config.yaml
arch: "vit"
model: "image classifier"
dataset: "dead-leaves pictures: piles of overlapping shapes"
train_examples: 72500
image_size: 40
crop_scale_min: 1
horizontal_flip: true
translate: 0.06
color_jitter: 0.1
targets: ["shape", "palette", "size"]
num_classes: [20, 7, 3]
norm: "layernorm"
norm_position: "pre"
activation: "squared_relu"
mlp_ratio: 4
head_dim: 48
fused_qkv: false
bias: "all"
qk_norm: false
parallel_block: false
inner_norm: false
moe: "top_k"
num_experts: 32
moe_every: 2
expert_mlp_ratio: 0.5
experts_per_token: 2
shared_expert: false
patch_size: [4, 4]
conv_stem: false
layers: 6
width: 192
positions: "sincos"
pooling: "mean"
mixing: "cutmix"
label_smoothing: 0.05
loss: "cross_entropy"
residual_init: "none"
optimizer: "muon"
muon_scale: "match_rms_adamw"
lr: 0.0016
momentum: 0.95
nesterov: true
orthogonalizer: "newton_schulz_5"
adamw_lr_other_params: 0.0009
steps: 11300
batch_size: 512
epochs: 79.8
lr_schedule: "cosine"
final_lr_fraction: 0.05
warmup_steps: 2260
weight_decay: 0.1
adamw_weight_decay_other_params: 0.05
Rows from block 2, named by matrix and row number. Rows with one number belong to one attention dimension. Each number is 500 + 25 x the weight over its row's rms, rounded and kept within 0 to 999. All counts start at 0. Numbers have three digits each.
# v: attention value (model.blocks.2.attn.v.weight, 192x192), inputs 0-63
# proj: attention output (model.blocks.2.attn.proj.weight, 192x192, transposed), outputs 0-63
v.22:456502498499484461467459520479466457513475512527503516499542477506540452535497461522503535477527488450507460489531489454510497513534486459514538454489477531472475500457494527489530484499474524
v.23:508494479428450492478477503494485517479458515479474495495497494487478509505503478484528520489480460495506535518467498498513530552537504537521509524469520501479560462488483507500515543499490482
v.24:456505510517487477478527483519504493480479532478470473524470506473544498520506490528511503502523473485479502487518500532526517436529501469555470525488519506501449517462520511452555502473475484
v.25:499463510488515528470477494435488509509484491480527502495484512437506472482481531456513458519504483548534508516484495493519501519460494485531491489520472495503527519556464455545531507490518507
v.26:498505504520509507505505511521495524477474523483508496523519482491491476470480520490503475511512492482490481488507530565509492455502533460513472499531437512512489528495484481488483505541476559
v.27:516475490537474492498489559523509477470510509490467490507480470487481493476484508442492490493512483517488522515465528483501512508518496501498449515484461523516521550475532504451509507515460483
v.28:499572504495518539516500512476468447497496518536508532506498431507531492509485477472508481489527488530488499473504486479509499493469536465505529501499510521469541531486549497490498522512479504
v.29:489514496504480493489496513481528519538533452495490530500515486485516512518503513529464514502485517469485538496505517493478497511463471490516508471493467499499452491512485500515494504549452466
v.30:495487521456463472464440472457525503491470469526525518544510513531491533497474518546498499546516518514526492478481458489545493570457524518469506477507509506463489506514500517491520494524492503
v.31:443515459459479501516503497449507482484479537511545495505505477504492481506521500526534493519484510490521501543503465494520545542503488456532493446490534512482519478499513473484479528506494497
v.32:514485549471488471505497472481510523513519485474512485526543489485518491505503491556538516484479465470503469510502510536469523528488499482485547506533480437541485514479491509455498541519505486
v.33:545517542517513508463483502488484491525509451508477523532485514451526497470516512480487486504490518518487465477523527535516456445509516483547501488518483490463504521501462558479495500462516493
v.34:477502510511489468438508495487510446467480495517479534484547514498561530507488483458508523509492481502443539512532525545508526469552504494486491501487506476510523493525520475484481552478450509
v.35:497510491526504492505493512507544496505475468494481481504487538545507544459499524522489453475485490522450503478540461515507520488522534499481458477558489494483481479480481560511488479510449508
v.36:507501485500459510555512462476491533522511519517489483487503432502537471458523503486492493472502535518494478490503499519499524508479484445506530507498495462526479516520494513502490489527507516
v.37:493533531551530500488506503511496491506485484552498521478445489485518533450498496538518531505484521494504513482487508471543513495481502504511506500527506499524488475515487509514486492513535484
v.38:493510479538465478521476463488511529466533475490506517535514518499495451499496527517492429498562488494506543512490496536517485481491452503502512508568495526517467561517472504508470507514504446
v.39:493462523499458448525443463456481519480515445503528539546550559510537491480520504487499491511510472524515506490512429512503502503489491456515557466491511493463505508520495513556479505519476495
v.40:463481535532494498496486519480488530512505491483482498531477570502489519500479469544484505504485522483514522475511508515485571500490489508539464488524476492520476509477502500458474548486521529
v.41:521478527510522524516501538455500512461525492491433508464513520510500460525437502510459478485471468479487484509473488512493507518524503537499510534494538512473502499521522488519525528488503529
v.42:479472492468460515522513527512494512488471524481496536498544499518485510426521518510519498489548539525542525492552466455524541534537477513484496500474482536513511529500485515450479499506503523
v.43:529513470510510527516540480444521510523526518533536545527462518463484525510492485510505514497479480505504510514514510473470484519515516510511491522486493487491489518500506488488483461502463521
v.44:504507500488467487523482488461454523508529488520529521483513550531503466475512490509522443478479487526436553517472510495515509477481500477499502505497509513468516536508465487482524511470566529
v.45:470529515500462519488442461521472466486538492523458521478460531492469542489459476459493516526498452500500486513477489498489498500538518484508480496488531499475519501483550520496545532471502523
v.46:491517507490508505463491523493514512438515494499500517532499569474572489509483526481493540471506479509446488489524539444522519546515554453486488535509498504537484484505521457483506531510469528
v.47:525494518508506470415498517521519511489491527474522524496515550485525505510449451477540484515523498514506507515485518545505491480494545492500467502510482495521480491515518481505474510523482467
v.48:475460491520519478527523521481484534442515531491484487466492474519557494473514488516482440493486469505492526490471535519514536473551475538490471502512495528485524558503508537557514556522517540
v.49:513479466488547510474575510525502490512507496514540490496522485465484548520514509532535521477482549534510506495433505517499505480485483512483531529518500476489463524516519477436482479470483528
v.50:520491510483457502466528482525492498517487502521489459512439518487506547475512519521533473482477500491506542481509509466497507507499515512506521469536464549499448524545485529500515488447482483
v.51:513528494494537498460457473479522481529492520504507532498521448482474506514490489523460507474484526455526508479525488477494552491458438452490477489497470543483479486495492479498472492496479519
v.52:485450480524503493529513481487530468503501511465540532482502496469496512501491508489534450549496521495524539476509473456483529547502474498475517494506506528472547532500501518519489501491544531
v.53:505478469497512511483487493470462494489531485523475461474505498543457458490577545491532488506532467514500487547479489508474488486545497534500502496495521476476576491487506462524523493500524487
v.54:462491507473503526477508507475473525484489465521537478525512480504511494491508464475508507523460478507456495509469485501545511484492529502503468485521529458511508506490536469499543512467469536
v.55:516520479547493498523501475528526498534500473483450453493497519520522491502484497458515526497496487548493500473472476528458472516472550496555495506467498537490527502454465520539479454525485468
v.56:521496495525438496557501502510508456498503494500481510536507508483481493509500494524473509492488495548482507458496515469487502467504472504521523580515456487503522494478483506458498531518476512
v.57:509516489480488465456423484464480515480510511451509483492521480534490495508478541481490481517552481491442492505486510519544503467476473523505496538518485499523509518518491495513501511526488559
v.58:506530493473500499538551479532508470550492513495469549482503467473484502508482461545518455475502469487484505474498468487491508478495479499493492530482538522495442484492511484524520501479493519
v.59:517468451487473508533506505494459556463508456506509489506508476495499539486469481471487473520510517495559482509538478531499502480501524510510471460508523549513469497501500504493432478460549452
v.60:502475506510502504521518484501499515544482491475481474479467471471490502523526488497491438534476526535480523473526505517540491527499499492491529515486483525511497487542520495529483467463489497
v.61:462520506518498504522470483492500505520522464529443468478458529507460505492521489528532480473552502551496528455485480489517518530518488558498520490483518514509489501480546455518489504509479514
v.62:551538490500548505462524529513504520488472499469536510493521479507490504487519472499511503469462495538523519428456491469546474542517500528444448509474512490541516488482488518505501536473506477
v.63:501552477499537528500500502464488517527486516543550537498490478479456532477463464505506501504542495521520498469447524479504524520502450493482534575471525498509482475544488463500523511511529478
v.64:523506485515498477518531506528499520443481489534477526557472521514480514529446568468475512538467553505516481488500530501516466513508529455503478508478524524498488482526490490538526485482492506
v.65:453521475492505496471487524485513481513470516532541511484532488481534500489501539517505509519545486512503492528514506526505490496489506468505504543497483533478477486499501516472472499507500476
v.66:496499481525522482547486481449475516498494490496525503526453508514557490463512508546501478509522540493503518457502479501475531517500546483463460461511472509496512538490479508503483469454512497
v.67:479517529553561520496435511464502494526512488535481471514491502471502441442502480499488475497499467509504517497482531508486462525484511481509472536527468493513497493488496494502532517533502535
v.68:509478468496500473501468483437496532495513519495521486557501475494485461481483491482512482526479566527561499492529462494455512516470520487457526506508494480473477489475515511532497488520499512
v.69:495519497509502517506471461454499527531514470534487477471479505420468537523522499497507499503497467504483507559453491521506516477471497540502484504516536522465518497502498503477471498539528491
v.70:489495538506513473571482524483479469480502488519510507511547495457429504561488522474506480518483515519485498519483479514491504573514494536502534511508494538498531495486493505500476500502493513
v.71:535420539503478505503429510488515517495523547449470471521476485493499437517499492492515513501524531511532526516486494516514505514493466550515511500524518482461536496511469503492514494504514506
v.72:480515512527506506476516488510475547529472545469504506542533522497464530489488503467512466457503530480513509479515523492534550478487518451488459509497493461506516481523515495483518477510481506
v.73:534483486503476500472491482534529454478519499539520509532504478517505517472534541457485523488514544565522530508522528489500538491446477486489506499488463458489514496523524483475507527550498503
v.74:491516487510546478527493495525507488501493468516509494470506507518518474492470463506536518458483507504532518528494490494519528449453516490503508544476505506501496539460463492534492538464502468
v.75:486518494511454532470476486480471476491517512489506472475534525477520486518544480479507490515531476490519464526533484507475499486436501495501458489507509491478524519509471494480466442516460511
v.76:526449463482552543477504473459474522477474537483511505494471469479531454535475501449488448533525512527538493534509524496511496480507561566500477473523506498481543549522518476514497529516532494
v.77:492533540493507500409502517488503491482486551541499495495495509505541504499468500499478487483533531551478547465503502521521460482518496490501440540498486520482497497498545527522543466485477566
v.78:498478502507495486454503507544476545492472492488484492496509512495498448528486493511527470496504488449534468501501445480526539517497505507532484502482513545532480522479525448505491498492540492
v.79:502483523508495523482503538473486523493473453495523464516516510479512472499514511512500509504488508471537490498513542489485497522457510456466494496502492518480466450489492519486468486503519476
v.80:477463544551470475510487499454462519469504516487476509518533508526492445498486542503487482541461481507496478520509495498420481525447502524466523517516495521552484508509516497482483499554468539
v.81:513545498449496477495532538526479510531522480494490511508519514516469497503523512500504495464511505490465501493489498474537464444495490495477502508479544504520491480474516485496503528500550484
v.82:469523472482489506477508475503464484528527433528515502512478517527493533500512468554488505526486515492532466505484498521476475478479470458506504470549503465575470536477506501531481517509536485
v.83:517501466485474458498447467541494505460515499515498506442487492434497499503461498527473467501552464513456542470504523482519459495496505494514541469476486500510521531532480541497538476502471497
v.84:502484498514491488511538478516517536470504497490464548487519508514496501508467547526483495475479502510458482505470528530505516492548498485493509557507506524486521550503523516457479522490514493
v.85:542499511490487522494513480543540486521505504502532502506493472492467515462482508510499471435485499478472503553488467483514517484479547544504511531479545485556531475496515518518548522472511504
v.86:534476520479472488549526469527476503505503539509456494495515485446474512512496525485534516494547484529537504524509520527498476527493498518507493471470543473466526485467502452527493504480533508
v.87:488517460531492483503505514460529510456488501517468506475501521481502512534511505521547521478486489543515533476511493527487469506523521498514491528513541507459508474518562545535515469505497497
v.88:477477509479537483488475526511526501539531479469490454505522507516537497523483478522524577486536527535487497468510484513498523499468502489539504482452484491504508517511469518475487488478466491
v.89:541504488505482483469549506542533483494508483503467471553518509464502519514491498537470504513501520483463503457532553502507483505483516428508504508534475517517462486492521526516522532540451482
v.90:523478483512475546484476504494515529489493503518520496532507497476501492510525500494497543504512497575495549478480524499507474527493524492525487485479509484514491452493559497516479516495495516
v.91:489483502501540474481492477524496474546448486450504515506493488466484550495512507531448503509514477507515493495497497494513537511487451532514459512458546520518466492521469490516514495485486535
v.92:479419495504513495473473486495482496465503516492479523485517511490490480484517460456482461465533488470518527487494491492493498520522477467499531542489507497462500453516478533554515488523508492
v.93:493519511525492506512521474486507507498469475457467513470489469494477524442475509491507499514532504497500505545529538496466489520515469523509498503448487474483549503491513522454486544496445548
v.94:463537496521469487511493480492547507477497534478558481535480493452482461476518457494495519538482527470520466514510511519546493522450506472484512488478481552507512465486503536541500492486504540
v.95:487512466489508528477450529500515486487523503507516510444495491509569480515510470524540504483521489496521508537534476478505518483510483485498491516494541509498468465515511479482517504553515450
v.96:518479499519456520489491503486539510474502477459460508472475472474500484480476493474482537451502536460523451491496551521500524540481492512510517513488486486521543491491527503539462502489531517
v.97:477485481528460548506499510514487474486492480489481500513498472509515566475484535485506536509448488521456523495484466491504518492535493512507503535501455470498523440472508514504524527480482493
v.98:461540525472490470474516500470485431532510494529514525506476498550502476515489482482495479483489475493545577533493484513493508467456485497481488500548492558471500504485517512479510548477458536
v.99:497522475462487549479480524493510501515517471501466497515502534530516528533490521564552498469469493455468439499508506494520518520490493495527516485508529515516493472486495477514508505524502528
v.100:489537495502475489542484428490514490492495457469526453445512546529494516507494493525510503514476520522441512476496502458479487477530514451524497527493502544484499469522500512544503487499450503
v.101:503551486453483512505530470543477512507507496542448466479446523499463484535488482436511458489504501514481494531523509503536415480524513510486519501518502528539527513529510510508512529464458489
v.102:490492533493496474495477518493443510474492456501547488509503452433485495547432509522492502534498478499488483488524466507505505502471498450534521499480497507479532471546520531520483494521500549
v.103:519519477529535473485499491491498496548472539484559496495506478507522532526490471481509495522534524524530451530482498502531504460460497462524468505495480486515437522484491460493467472523531508
v.104:504474466479493483497501467523523508528519512487473523474513531518458468450496490547510568485490503492491503539444481491478441526521510495511542464481512516510513518462497496483531533463480479
v.105:511493508517502527511506557498505536519468555492511490518523479513458487496536490503473522496566531491519505495469498528482534519485512498515429502516476499512484501511512546522441536471490540
v.106:501526491483460531499484451518481486536511516467474500458515556511457502475518508479518451456525444512475514481500466531511539550538477508524487519473533540500494449498498486486490499517518478
v.107:568500472457533493496497494510493514534508512507524493513449437509529491477501498474470491496492454510477510501461544499510516528490524469491531482492474511487545507499508501503506526460500437
v.108:494460491489477533489525551507489443517507520489506517519453501469511513558503463518479525484520485536503533509497509518515531479499464502542507444509491499496462526478504501468526507506505464
v.109:490472505498465464496472540477510488525517447478487511529496503528463530513496489522512477568484487470520486491518487498529501487548495502538540516504505466471519489523470528497517481469535464
v.110:480490509535485485505525470489501523512534544481479491470501546535517476496500467495521497485556467481496556488501495467515442445480478514499488485464498487491491518511530529513553496505490510
v.111:490540478480497496518506457529501526508549514529471486452502473471469509487484484478506498514466455499511489514511451459485530500566514477501511507494542504499506471489504498502464489516492516
v.112:504432516506469465466520513517539515474515511477522470536479495468499495479498482470514518534548513470518536532523512521498487529488480548528508543478502504495512519529470561482488490498523526
v.113:485509486529469497517519450500506495472486491507517466505494469462524494468484526526481469487512524490507493509491523510490489536468477528461488508524514516515498453486491514497514494499492505
v.114:439508543504498520446457468464497505518482531492495538496441521504479494497464488518544524541481497476522484483534508477479490525481518492496501479532522509523528492535522489498473503504480505
v.115:510521551503531488459494536461487491460503469506486502538439489492492469495466535475513499520520509484491522541463482490509513513474502507466490465495510441460512558461483543510500552493481549
v.116:511525513503482493524509488462517489527468513533469515502523482510521489445483507501507557508498485517564500510470525503529495467478478478496476467493498525561509476528479496519518507484496487
proj.22:506508473491488541520515501510486514467508432494492499499480478518486505462540527479496504489490491540502497533533488488481509508505478546472450527489530486487500440471524469501500508535486479
proj.23:458502522523533508489518527538512495513516501519460491492509531515513437481506461512485484507483484524522548534492504482449448459492467490513479489517502472511504483495486508499489492552542506
proj.24:545517501482507505502474479485491532507521518495446500480539458564449462525522506477522486527483513497530482517496496482459478503523509528495477469505470539521538489495482516506508544539468501
proj.25:501480464514471515483508512467533537480526556549481494503471533533506496502443481502482531478482501484491537470475507480505537506498500525510494463474498483524508518489521517477558480465493514
proj.26:548482453508491489465507468472453532530530493500481486513504469519507513551512482483510481495480500494488456482482497488494521557481464532502460506509548497500497475475476534534534540500502484
proj.27:460507477495517495487487480498472531536536518468486484500503493500511507506488495537497480508479506515509486496492500541471494495461486500511503501475514493504458511512460529571518523478474518
proj.28:504489453500480463512505484481490556514535517441496459508531544529518468464503517507533496525467489499519508502506518485444496526546503546533480497500463492521470467512460499541485509452503473
proj.29:467493510485518489526470507510557518503506529472499494498467496548467473477502515511520491524483487501504508505497475534467502482488495523478512499471487505532517525465506487536513477464510474
proj.30:539492534495553514534535548475522442485487475475467502437495463463500475523500486487469507522498487509537525521538497512494517481510456440453520494451514486516475511512509476467543474494526489
proj.31:508485526510543524507470512496526496499509442473476519507480527496501478502492522509504485536511456506499522475545545513476458458452494535463507521541535460499485518485498505548503450511451487
proj.32:522491489523502526484484535477462468483511511472449508513495490501509480501511507493464475508460522489507512528500466496509531516486477496544477471488488536460489465478520508523524540551545490
proj.33:458457494487515453482490492512524540466537542491501484498530470485505482536526508481530529516498437471528508515487482478483500498504525487483501514476538498516500484488542489495556526550514465
proj.34:479545471497530533500466518534496571495527520514501498494434474513480514494534473523537469467449471499570495488458492497460509522487527542521525540482456509493469497449508540466510508508529530
proj.35:500468487489483523499517472489479537513551520513514502509494494470461514511523469520531549480487531460563465508478499455489490438533504506493523544476537504510473508491487525489490513515506517
proj.36:501450486557530464506503479500498469509482486484544500549535505459485488546528487503473484488475516504492473447521499456517552471498536493546486459514476487509498477481494491521542418501461496
proj.37:491461480488460494465541498440467550494544537510494519521550500532474512535506502469479482506456485475533481469475523514484515538511517514450490496491451496499521529498502497506508495490485508
proj.38:524498523482497545477510475482470498481474531457480514532498511513487505509489502501498508489497526498486514447520519518492490499472516479523485513476539514472498450514520533507530494479502527
proj.39:507514542477537507501537515473500473515487494467507460484475488506471494530486535497502483479486542520489531516506538473511477470465498542473491538502504509513472515550505480453539459476519487
proj.40:529499524489518530507493494518473469533523504473505489514509472527512479497509493494455532528524507491509476501504493474508478517512497470460486489508528509408527477503514469508548515524490487
proj.41:482552454504466487490468523551479497493491532513520475524491467517479498479555522485527504444514526524488510521514512454502535486504510512509532511529477469529499543535466478491516534491486477
proj.42:527464501500579547503460497485524445490495517513486500475478479485534504545497468521463531537484527513493503499475502523482475484441482477505486501502538481478465469481536491510527469534469517
proj.43:508485490526512524526526475519503478475492490484466480485534500542508536450515535492517502533483487441478488498519459521525539519528513487487509493524503500498506465503488486486484524488545427
proj.44:505536533506488515502540460554525522486490484494529453491498507508529522521478524474491555472508528449484512480544466448519507465477522472516521485489517513519467500532534483492528489455470491
proj.45:503514482456539511527547550546483513475458490547473503492529534515552479473503528513513533527495487513507541525505493520480451511509477513480504527520487527532469449494491475495456535496519526
proj.46:470502526529512510480493482509518524527510490504503518464538478552515503519542459479487525482436553516508495500532486506466531485542499543476523534474530495481484510488445526514473526492473495
proj.47:483479558472492488535495470477483502479518525505531459501521490504521516527523530449523562496491532484505479509517514472460488542484495558500509502521492490482522506499490544468474527481537515
proj.48:494481476488477502493505494539524470493492487499512538522529549448483478496487503478507574491515503493462482497522456496497467516466512512511496458521471497485512462508505434475526467480447482
proj.49:498503502532424516501475505467494514499516510516490484535466511548517471476501522521553459508547488468515507510540503509492507521510485494501457503494517521508523505477487507525496511504526522
proj.50:543530512486517520515504535492464498476502493447563513507542528484501457503529468512412506483514483509503466534531521525544513494486497469517491518476501441469506535458536499543491497527483503
proj.51:477531529486468514516484494532452534488501503505514450525463526499549509493505469480543516530556482512446511514474518479518474474532531559529479523463511443507506508521495504508492504491516475
proj.52:498533540468457501526450460507480520482502496513508466471536442521506493458475533490486536457507493475467502546522493534521430519493507509512515499513506455504510473501499491455500504534489492
proj.53:481504533505501463486543514529530529519505495437525524515533474450536534491458473497471476496487522530497486464537488469503503512467489474474524508495519544555484494511517497471517517521537521
proj.54:520519486531502494485466514520539485540516503483490503466482535475483495505533498483514511503498473509502510505531532457455468486483437467512515489470494544489516477478498515505474488499524472
proj.55:471499472430495536481496502473513501457540528510497531474490481506464477497532481522502500501442514477505479502516513514519526474488501458480516485496471475561465484537506496485541526496491524
proj.56:523478503482507514476538498495498524474487552485536487465507522511480532470511505499525521461492486489517469505515509520501487541525484493473513475509535515511505485477503540498499469493539508
proj.57:507500518494546528513540493509481533495453511546480505518520483507530504501520516477522490492455488523528477500496462487482519540511484468506483477476554502466486470498517438505527508493504438
proj.58:502497494535521517437504479489475488492477503512560436518503579475515486489492523472516524537504513500521490561517515465529489472526503479533514513530449475545542521495508524475500479500489498
proj.59:527479521473520487498501554492499467496536523510484508518507504537533477511529473528507479485510501501430490499505506489525532510482514504489529498500517473455527517519486522541541503538489523
proj.60:493510506502519481503498468486481516427501532515525507518548478488507510504480532496488495450541473483522451516516484472481502501521504507513528475524533472476493477454490481496478538513510487
proj.61:531484513475470534467529513484512537482452516463532511515557519513498451530517519467462526526490479468491464509528530498472479486496482450473491529516481507466506488504479501456558492488545510
proj.62:445453496501493503500455492518497484507509520491506494503485569461515501503507512480495506521497475475458476569522529522474521470495497482516525512536492494459461467529508518468484486523512512
proj.63:489461506491466511481504477526517495464507504469465462508527517491521492541509515489544474533468544507486468523523475502511480479488481518514460469514485496510512494480487541474480512491495509
proj.64:492467482481507526489486454465503490516549501514524521464516480502566471497525467521506474487505483503504509483478489516492529499491520534483504498556478500506504508497466518478472563537495469
proj.65:532527534491485515501516508514472503476511520482474495512491500549481506553524472454520473487471508489472491464498524448490513494491473519489491487494533442527512479523488510531504503482498490
proj.66:504513471514476473484520475493517493511521506533518520503521468485467504535466479480494498530510507504504470535500512520515465481483491512526542497524505495494522515487488489486507500581489481
proj.67:471505496440478470484527524509514488476489486451478511485484533488498509534497494450523558532479472502475484478510496471514519467484485524472501499434553503510484465479493501484478505481505455
proj.68:528502547535428503562502519515507499491481480519496494467491498527512522532483485520526492494528491493466504506472519480531496505528487502516500496536522475507530517504508525478499504508513522
proj.69:533465471523510503484543521540533455503472506446521487531514507549495489513520534541498461476523492507546500460563490523475492528524483467536482459509491489532478472462506527505517516503499528
proj.70:490487476530443539508491489505526552513496492490525486497483486521520518469469506514554487467497538486546506494534514523518497469533508515520504464485499463528467532540491515508493504483505502
proj.71:457551487496512476534546487504520549479526486517554511483532531521460535484504484465504493473467484482474441465511503519503466524528507521493503512481492490531478486439505490514498519499518540
proj.72:501532507437512495521481519490480449494490464520480462476451450491523500528502499537476478548524467541519505535497485484464486464511466555512499479528504555498516500467515516501463500507527513
proj.73:460530518531551500514534473495495557522527499470480495510479542488486507509489460524492482498488457481516481515506465473505505509540521492499467506534533514481487497478456478521527479484509468
proj.74:516515520493519503498503488484500495548488491511501444511462464510497515486499545540479493550501510512494482507466517522467507515501504490482507495514508512514463480518489532470519486497505506
proj.75:535478523488547455527501526490540527524512461505530478486477435535468522487491513527476509503454534500448478518517513472514496502533502497494525541480484489485489546516516515526497514501532460
proj.76:442487529519471468499474511556526520520516489538476579516516536503480538473516463473523534504503510500490492449502495509537520511487447447499473511483498467536482477465457549488491479474466491
proj.77:495485470505508478536476485549465497501487457497492529542505482526479533489535522469527497506493477459492483557501494479481544514499519512494511474515484489496489522506486420472466497476462483
proj.78:519516500514513500556506483461491454495507478521552530511473479501543549485474507523522498484513538508459513511507531517475493470504512521478512487518514452469487497496516516484489503521459503
proj.79:481525508501490461513487477484507497515508514497510497472485458527457541515504448535483494506486478504448495499514449532501517503533499552503485485482519462496538558523525477498511498513491521
proj.80:491528488494504508501513510514555551529512476514491467458494457504472519528476512482516516486535498480470498484482475515582489507560529484510476499494536481444543496504491472513514472445505488
proj.81:482486464525514568482517486542507496488480506484514489525492507511505496499496479526517461505477492500499527498496525516512557524496473494493524490467494457479514521532505501496516475511521523
proj.82:545471498510484489477540510510529506492476531509483492542520499483530495461461481486465497501535524523471526488573521513528541507509535503530512504485491531419509497522489535495472499486492481
proj.83:476467557495509529505565508512482514506497530489513481492514551505510485489505517464507564494463533479547498526481482527491483495517512493507478497483515514462500470468529466490524528477526509
proj.84:487487493483467493485489509484464484531484512508537435523497513460503520540540496463485499511529515480552532485532471483529479515496467504520500455477494470499485481521471450514520466510481509
proj.85:485522507494563502529501526466457484515472496482479500490512536492486459526490514505529533548498506511522506474489527503470484517467438476483474497543443485460459488460529495490477522474473498
proj.86:466475430559468559492495491501548548476518469525519507530467509504512492484472500520481457484492531470517509477505509470515530518531479521523509488513461500529456480496504543451518495505486554
proj.87:498476519475501550536484466523482480507526487475500459518519454522502474499485491507497501498521513485494488485513501472477492487487495523498510457472440495554504489486452488485504489485513508
proj.88:490513490491487496486500493503468513458487479524507547499429464494491490474506497510472435509492491495496514523507527487539485465516486490500486469502518535499508498508517492521494510502501503
proj.89:483545500502537509506492483476453472517491523513540502496474509534525493496501487469525499493495447513517485523483520485494562495479516552503492469479484479464507516503443455500487445463478495
proj.90:497458471509464462525517521491502527477526518509461506460487458515477504471489486494489485509510498477519468494528494488469534491487474489483530521536465508510479488489447499492513478495501468
proj.91:492556489504475494514542551472503473495494514489504497494547503509533452520517478493547480502476514493506465505503472488461455496489524455513516540525466473476527476500489521503483512503533507
proj.92:472562514503470468484495520525517513539541492496511496476532479513503496532517528488505526516472460519458474505500490484458463496487508495477469508495508542529500518505525479505493502480504491
proj.93:501537533460479508497502499488516489484554462520519507508541532499485496505503528484503530490489498498536509467485473471564520461540506510489483510514491509541455502490501440527548479497501463
proj.94:528493531484543513488486467534484513540500465520453490453528472535514517517484502512545484476503493485489522487451486483458491505565496507514484524547498452515509511521489494495489485553516494
proj.95:502488569490538480477526480493500478496513527489499526531498483508421522514541529494482527491470477524465490502467495483483486506481523536513448512508494519535486479507549508522501504478494525
proj.96:497509516474521528514492484527461486513520469549548472525504543497523542503514502539508474517514467499462476516493490473520541459515499501483493504513467494477466516503465484472530508489446473
proj.97:506476529472503458523537502440522498500542532506542510511496503503502477542505496506488492489496495515541488481540522498527511488513521496476513502517556517496507531474499477481483482519466469
proj.98:497476514515539515541486519544527532465480501473474502479476499484519501478495518505502496511495536521481443476477506479549525547524535445503538516440503437499527499536477522522512480480513475
proj.99:499498497501528480530514432550477519519475537518532519496505496501457500470501510475464492514518536534528526537494469572473494479507457508499486480473526493502488512513490494515496508501506538
proj.100:498470504488511487482491545502519540496497526468499560528498490492503469470538494520472497483486464531528498485515456502504514524418505484452461551488504469488550520497512498474485500516506533
proj.101:469455536535509488498507543483547433485513493468512566501478529509523496469477562506482507487490499529492478472469488502462526513507483443523509498494481477450547490513489459490514503511517511
proj.102:465521470504510508518477506489556521508534521484472490491547548496523459462514476493484458507453521481524504509516509520472493506504518508496471526540484532507491553446557526501502480457473463
proj.103:513517503471470554512467473511530520479498487549472525494545478499517513454532499499546518475498482487517499445463495489503534525480499495495485494539484513513496476517472539535544520461497476
proj.104:502502525521477502517511539528499500494506471534543471485468457517519533523497463475463469497497511514498487458522527497520568497492491533500482530519492488492501490496507515515489486537510510
proj.105:507513455501492503466498493477492506481537438503506517462523514489524479474490457522551502522455515474498514531532546433493466491481485495479514471482494497478479476512480514490566469529468519
proj.106:526457512531507495536488517492499478463464494512527498503489471479514522560516493566477526526487518499535488496531489491490436469474537501473495497513463420495499533462503521539499536528465532
proj.107:453485545523465483495506487511492465472493498544475488496482565463514507505455522462486473496501550516541479466533477504503493454529430506491506509514519482570483465517489477463504463520507515
proj.108:475545545458499487474510476534486545490488461519535465508538483540494530480468460483523470490520485468512499544529494488491474512539490511503483517489524480506500506485463485505517515470506498
proj.109:520494539511533502519537467497469521507441508509520471497516494512555492469513486482511514467482499472508545529464478487505513512479538505456481472489514552538498531479500521513496514550439514
proj.110:551504525481508496515523574533487505517467496523517509496466466509512542467495496492504493500458496522529471524480495583512535524490508468476514477532497518488533504467487473487492493522523505
proj.111:470450523482486510497504520464534445503441522466542514468494513522509511551498496500503495498499507528522482495528533541499486477487495518549538501494484513507510500499508544515532577495502463
proj.112:478523483501505521520497508492484536499517484509529527449522491523471525530494540519468486463471466494488503497498497484520522507494524468495498450496491469490442484469499451480522515473482495
proj.113:556492480478528498504509537506515530521542529529502511535494549551441518518502493501512501499492527524471505487500487492503493455499504483508530496497494482506533496508482471512431466495509517
proj.114:472468494481516533552522522517498543489469486493483479459583500504480519470511483502477484531528494486480538537484506489509478442491504472512501500468495478479494549494542548515523528486492517
proj.115:461460455463489478517499529498516497522533542497547512503554477504503524489527461480475512504493490461497505484521516488475534528509493500503515523519521562517508441531549466490513478522507458
proj.116:520496545547486510508542522510484542465498473506540507510498447508500522533483493503470459465506501505478469473519500482521541514566493517529502513513487503414534533467485492489497488527492473